A small multi-label image tagger, trained from scratch.
Model: 5.74M parameters, arch resnet, activation mish, depths [2, 4, 4], widths [64, 128, 256].
Training: adamw at rate 0.0043, 40000 steps, batches of 64.
Data: 97500 training examples, 26.3 epochs.
Rows from block 3 of a small multi-label image tagger, named by matrix and row number. Rows with one number belong to one channel. Each number is 500 + 40 x the weight over its row's rms, rounded and kept within 0 to 999. All counts start at 0. Numbers have three digits each.
After each channel's rows are labels from the 100 images, of 14976, where the channel reaches its highest value: "strongest on" is what is common among them. Only what is clearly more common there than usual is listed. The data: rendered scenes of toy objects such as cars, trees, mugs and chairs.
# convs0: first 3x3 conv (model.blocks.3.convs.0.weight, 128x128x3x3, each kernel summed), inputs 0-127
# convs1: second 3x3 conv (model.blocks.3.convs.1.weight, 128x128x3x3, transposed, each kernel summed), outputs 0-127

convs0.112:582537431475473467550461564551467398474475475526472480513464514531496535492526433448510517503514508503495486512508533519485534461474476485464459421479548523450539506465478611472474566473555550491446492487521425566529471539462531519516511520472574444518458527546538512463545540526458473481444525442488522441561489500447493466580497404489414478485435520484453548552512482498495483518471
convs1.112:478516454499486429530494487520541509505510507472467503509541485486424546549490451552473492504523571536496463475505512495537486530489444523450487546531535515558509487456529573483532475531562541494507500531453552563467541574552520442483487541539571493562471532488432511522553508483469461493497427474440467476470502504537494507462442475482604555541551468503525446619502518415552565434431
strongest on: hammer

convs0.123:569438436460525473579571544445488484477542507554444478365523449415522484512481526447481487497484475511459487432524501518480479473442476404448440472477506509535516556479456613515484513465464446467511437466507495523511517585528516461505422481438517511463511476535520515473485466510518485515456435555468513533436517557483529493509490498551463516529511444461495540474499499473439510500466
convs1.123:517499470453533560512432489482539472597513535592515539628475541396517507504476495528527480520472499548537458519547486511489615525487484488506561553459483480535533505584551528463520520405512461531547504533511514481420528467523553519480549532464489542489532545451510534539444533474524523464469545537512557536512524485440494545429498498527491587480504464467530521515484511455477484499531
strongest on: teal object

convs0.77:480410498528538450456557510461484452479507472499435482495489497502480416489515550503489529493458448453459495479458483509511500490410519457550453467506492497462455461518539463468512522408558502457444481504512499541417496457560542452481460442464517520478524488495547470437497514518537458405497459549449598471437397490480489555500499497513504485530463544508539537523452524508478395510424
convs1.77:512574526504486515472460538474485470488486473518476463529481524460491425543422445546452475539492527478449489485533567529471519427507447482406573460469421517515514475517513491477471456534490426540479505448481488492492528493518545570530506519530516519445507463470560412467536481496401464494463532522502496506494513475539506488506412536514518681541471500478523515488508472425484518466516
strongest on: ice cream; largest object: ice cream

convs0.99:452456503440514495531514559507454553511485521425461431459557504439470502504524542464517543505479460567485506533490467544511392475481536365499518538494537489492486580469490506527541470426514490487468477529533500518538552558508540531524506471388516464493558560399539537477485535490488409500543463526436491505518527488460512487459528479520497534525505430483460495528449533478501442465447
convs1.99:539538483519493501512478532482538511531534507558475463537463577447460506521534464482483493567541464488492477507534461529481631447484515455510441462476513491551468455539503488464453533487560464512548434528516461449494557416535506449486436505535506487467529559390471451442429503549489631498535460482479447471515531520507526472450557505473480516544481492549489575540522484504461551489497
strongest on: count: three; green object

convs0.66:487480505492483515465538516526435514446505431521451502498462530496495479392512481489502451484511509480503521450446499450440504418456508526419450479483514468509515522500474538446525452494419490461448507439432466535460551510455474519523420521545486399513537545495465527451542545471573534498448457492577556485414470447548543483517537560495458430524416488522466493471451525503501485528461
convs1.66:529477536554496459441450492504456452461485441514497460466450535464522463483538544521530498470507539481542466529551471518520541544531475433548490479418482504469498458537603553523554620521493497471497578441453575529581544508404513550437458512503489494460482462472468496494503491482514526510490491529463481515579441512501462502530520492466491507459415621534503482489505480532515474488561
strongest on: light from the right; count: three; purple object

convs0.12:456461487464511392504506541497516487518517473550447486487498458516529509485540460493490456504506466414482463496510536499473486487488452493490478520480526474485470429497436527509491522459478521475416487496510478465490380547481529521447509516495463556517533443498511440434480509490499451479514452435438576448421410475480491472471538472503366472498485519511495394416477485450509434525542
convs1.12:507566517528549546542517544483508519458414466473407487505426517496504514486545522479455500493450501498667565582532521475504468501521422490515469453544521527520459546481506512524533488500475441558531513477513539513477466454490488546465487473487487487560497475522456482452488504525531425544499404531421528459514452498578520546507533489489540482520525478530468522412505477543535528492583
strongest on: count: three

convs0.127:513419490505456468457460600520539510525567537486411547508559485517474471509542482458526476495481469490420476483528517526454432469428462501431503484478455463428546499499463567508475465429480409488495508520492504517519483582541550481463505489485414493535500441495558530360534506491550502473450500530461501504508501471501445477477490554472513434468501519480468489517489493516405447519517
convs1.127:468543453493476459511488477503514452552496474460553433564431541491518502491480500616449484551468575500487506486542473481505400482514563474472575478535489469560585500450510401534524491488474468507546579546476484547479470517460491453480514495490442426503505581520492535472479445530543523546533487578539439536556486520492470545509483518436488511485504491518461571537578515479498497451484
strongest on: yellow object; table

convs0.20:562396439488522424509475579508512430512495505476412467493568467475440497475517506445483528463496448436464454551487529495466491408465470462445483483548526498472517536450465578505491503413486446482461522508628506533479502535488551445500514478477470498544473491473491445447457495498435472478527459536478557501485467541438473533564484580485494509534472504495478489468485446523447458516507
convs1.20:539517440434537502468481448446539492492470554448514483507436461451486537522496534524515465509461505421507534532479546511484468501527455411509442481504461507513520463498501478517518517523481453566510458566591524550464537561510511451471534494449485477533571546512474524452491536520406431461499510431552534440552482499489433487420387564529546541435504526461461475464474517465504485501450
strongest on: light from behind the scene

convs0.29:597549408496525476546573496497464551499506479540496510532545480500464473502539416504499492556543511478478530418502551494461558484503440517475530553523532497529541515528479551518460427498581509418470505501508445601516464506452439542496471540510499389531527499522501501504490541482542513544500483527465537513481459494466594432532527481472468500545461443574460481451523462437539493524460
convs1.29:580460531521502530541407553508521497509481488553523489492525566504488502485572520431507541502545489492476432398536464510510542486479506534488473467463486485446528489547477537404483492433596515484569532460431510502488371502524469471483470545472498560438435472496537511561455466462472484587511508462542540445498553479441454524468513468486523510508528497548524486539478470491540464519448
strongest on: count: three

convs0.120:443547492495532470401466588520524456485437475519384436519516529502433507477518422479506479518514480491428462509518460584531494495475441532473504538518494504517480469402439525475489505438478484480511438503555515484483558480471598546500505509495489493505523496444540434479543437451464519541451441525384520483472431505514556533531502515502499527564492463499492531501528526562492477518472
convs1.120:519572486444530498464485449437484497487472509514518506497476480499534549434497515516465539548511502531569475604486529453522459566582543517483465475570455559471453542494489455499572511567507484483533488541547514515496468489517418396438552545455485480513480525492463510483485495515516493540579432498584505495565497541540513530510541516578481455465563470530538489590522499499511598501495
strongest on: bottle

convs0.91:498477442526486483473469532468501511496499522453441469517533532504517497471528528521503446525554379400422486543492509489440476494439520495461497502432484579486484537509462593521489554475436515432476470529601474483476407510505555493475534520528480519475470499464464495443501512516505501542493472532497626483434445524474490563487534516461452535548529486524454469409499460460527479535499
convs1.91:430535390452527450432460427516518494521462543541479508533543510508482393492574527489482496533502576516492476510456474474570477461536512478460457474464497430491500489481472532532498522522443521496437518534479522556486573457600518512492472567454457469497500456547459487512545455502453492412540461490594502494577501528536479424471566479499519511492459518551461446504536499531483469505495
strongest on: hammer

convs0.96:534504498516459483460501531554468447504441504462480527532487462549505501502554453544474498469476500490465509419486547511435557456396457479526488450553448429498514519499513495489507480399542458464491473464540432532509465444461396403539502446524486444538497482561577418475388546479484543513469524430477565472442504492452520483535503497486488516484533484509501528519504474474559513485519
convs1.96:538444506541472506457502479495542562552491529473474543564457508490511448505460531483499530406584546450469548582502476441527458513432473449501564511402471508515530547519506536449475517466506497548475457492496557491577517410439434568498477467509516465506446540534475470486533525569572483527464402497488514486472503463535496517422447525473511487498468504483551498505481493511485485487606
strongest on: light from behind the scene

convs0.106:463470554445428450536457546502552457490455470512491415543533451545550475457593459477454485490547467486487455522494563530493423497516464593513502489471503487474503533469472516537465544494455515466507518532499493571527499477497521480528492528517440575468451419389471470448490541556523474505439491484441462400455478478513482476406552476569449458481468479478494494475493488502498449491481
convs1.106:480480544515444548452540493519484566492490571424474514543503460523494485515607486529556539594515497494475531532448445514486441498478476608521553506506469492487535500474499533527479511484496473541473492499471506539596509492499544463523491527453457422477430442666526462490541467494483518516488491524530552523526492504489480509631546465441482496527469504508491508485497511549486508550472
strongest on: count: three; red object; its colour: red; mushroom

convs0.9:521443455440482473516503548515513492483480503479529564491491520519435518431485444435469523510437473422517494486481513482515450442445464494441502451588501465503482451479497503474473490445448519472456497517500453527466412455464516519515483471479503527518504432551496485420440493501498445459476417506455635432424459488457524523431517445530430496494478477468507474541473531584494466519455
convs1.9:499528459497485518518450512504519480514492478582454500555368456496481504488475512495509508528451486432524541450438462534466589506517447469474502477486430518574482559417555519519507513491481463526502539437512475544539495558487536447457536541513516509452531522520456459537541515435522515540484553586558532527511507451540573525508521562501564486525477479485566451544515541430535543435438
strongest on: light from behind the scene; black object; mushroom

convs0.52:511463566446485508460517516553554464530504475444452436484546521467517460476475434405534481443476530454459440554406436474467514479468567493483474498533456502442483517478455511494523468576516502547492493495471468522468589469509482506420539468459421594511472513500474495472495492591456471518494521546530511483495522426563504502441480499528533418445433494526438498521485450510500480447489
convs1.52:557535558532498473458412432431484464489530470486521547490515480493551493539460484435489419477465598468577513593450535495474497473558537511471485525430540480554530529512521565515459534560508469470482533521437530555453482553521417513504482479563500483527478448465568504462494553542561476544500513512465519518523460523402565557524462532500489453529446490506528457473480482529527498474533
strongest on: light from the right; black object; lamp

convs0.113:456442395454532545448524460470517528476432493511495493472477497512519469488471531491518499544508546505521487482477417533519530537564547525517531522538476523555458393433494534500571461499495483469480476508456435437490450428585529526568537484523508473477499518510511510423568487408432545513521478517499590556422487484450550553502524531495506476539499525522536551564470544529502532543498
convs1.113:519506541463538466518517388459563442496492520498502505577404477497456469571441439515539509499504476539524505520503501522475530483500465540482548515503496529453505512552533539504504507492473564481503510480549476493525546474486514516483550504504504476461536483541498483555546586455571565510565557581435516482499448553565459577555477570484448475534561495567515429602526465484524532531529
strongest on: house; largest object: house

convs0.83:499479525514515488418468518459506480504479509507495494442514544519474506452538536522494537562488461463435496427423543490493473443449470410453546539534478446514484446499460389438502478454537472474435469449469456449554487474558474485461491503459491519545431489519509458453479492498409510483510379463464514502463468526497469511409541455538448455476482499503446474479480511459441441468465
convs1.83:479496520448405516492456499555544517498468558518465478533507495567574484521479458448552507555517516434517504498606436449524548501465416524520516534445445478491440441525503522525455465497452539469535509547514505490504495499483527490574512481499534503456542492432473466493494532445525604479497575489476496495515532444524466521458467447473513579515447544530485576536471434546520538564575
strongest on: house; largest object: house

convs0.116:506472490547465507456531584528430461483486525540511450544530470552468459510521478454500468486473505475456479454481500502501409502522532509530538499516544486522503548511547508450503544519461543468463514504531510558512551525497505526494515488444465409484497483335471565503475532528541397477489467498489464461475487409473508463497466504589475455400492420512486535531543451456498439468473
convs1.116:479485487482484462501436453439532436445497487514496471387460529598490508451518464492474507564494511558524521485474542501516590477489496556479435482451532511526522463547489530490501493542477452554536495468528481553544434455458488527505447542489515543508530518619527461484442468560489456471537583548477463496528513442471502495462492540478478518417482472537509465472447519546563549537590
strongest on: count: three; red object; its colour: red

convs0.47:526449497506507460580569474455562451510530469500513459504497480523521470486512523476454502502501531502535449507471534504492526485473497534564481460503454480362381480469460497544491514532500576553553462491503456518557495451516503530515520538493547580546469549534549483413472403494554507478467529493492528427440546513470513515545500479527488462481536555432422496490497513490555404476478
convs1.47:584469535522547577527456488515481445481558480490495484486423510459483549562517510485575555442522484506448524491499464486505453462517483513484449513490481492411481512468519491432482472535469509492512454475441510486554460495476475507494529536391488533540372513514456585507487489492531521531558499506512429370559483506505457533445498508486539487431472478512456538500552487508528542489583
strongest on: yellow object; green object; its colour: yellow

convs0.114:482486475567495486545479573520457512544452514563468453429438508494505429535485446521502427473521479490456510466478489463513489478399455484490488467459565530517459553406418565462516458469527499505521559471483488506477523478466449495512471485560457418485529505498504509432502519430428528474520492504425560550492463466502517498567549486421456561575495465538481504497472437514462502487436
convs1.114:511564455458615554493489476462517548461494522568588561519447466523511561523560448581532533517488543496523483512482493522507507620533503491521488519496463519479529515487516446539438457514535568433535542529505443496502431526516505469451496542441481451483493453464469563527509434518471489437555445505513517450504473478439436449516515538461470480490533446490582501522551483507493446543520
strongest on: bottle; largest object: bottle; trophy

convs0.122:502418535458502520410492538515540468458511523509432462490520526495462499410493491422499462491538475406419497485505522495477491463473514468492488526550430491448501483506479488480518518485480505441449469443496470482485405455501502471445520497493475508498526515525491457436471490506568555450485402481516586478420447413484505471472528441466469559511421470483416464533434451473481475504476
convs1.122:578518445507553454416513507525494492519476462456494519470441526452489445459497544497451553484463468469560511475481564472489428513498512501523520529517565529531497479461524540480506487493491492485533501436595462564505595519566479465497535470511468535471489587529479413510505467477416517551427595468487539570549468488524466504528508512515500534501505517456565469502475564474504390556507
strongest on: ice cream; teal object; largest object: ice cream

convs0.118:542359522527500523439560469481502511476447519482513526526524485481502500480505537536494487516485531493545488529511485507494490498516491514480501511440488483473513444507548476518491418535512492384487484502549523527479401365505423513571471479493459449514522505491490507522551526424474521488526484524513558491394462565414493500526527518514479522497448464478429445509512507382522479465465
convs1.118:523539591459526465528511512482508470528513495534470493511503481543547517512523485523509531497588612559517441563487540499505511543559528524499543476540481498495484496489481507472438435576531502507549549501564502525549516447544471510482524573461429448458518480535452417554534489389526479519448451527477530571552438522476505544476533491496499466448517416523476518586506500427544473496534
strongest on: house; largest object: house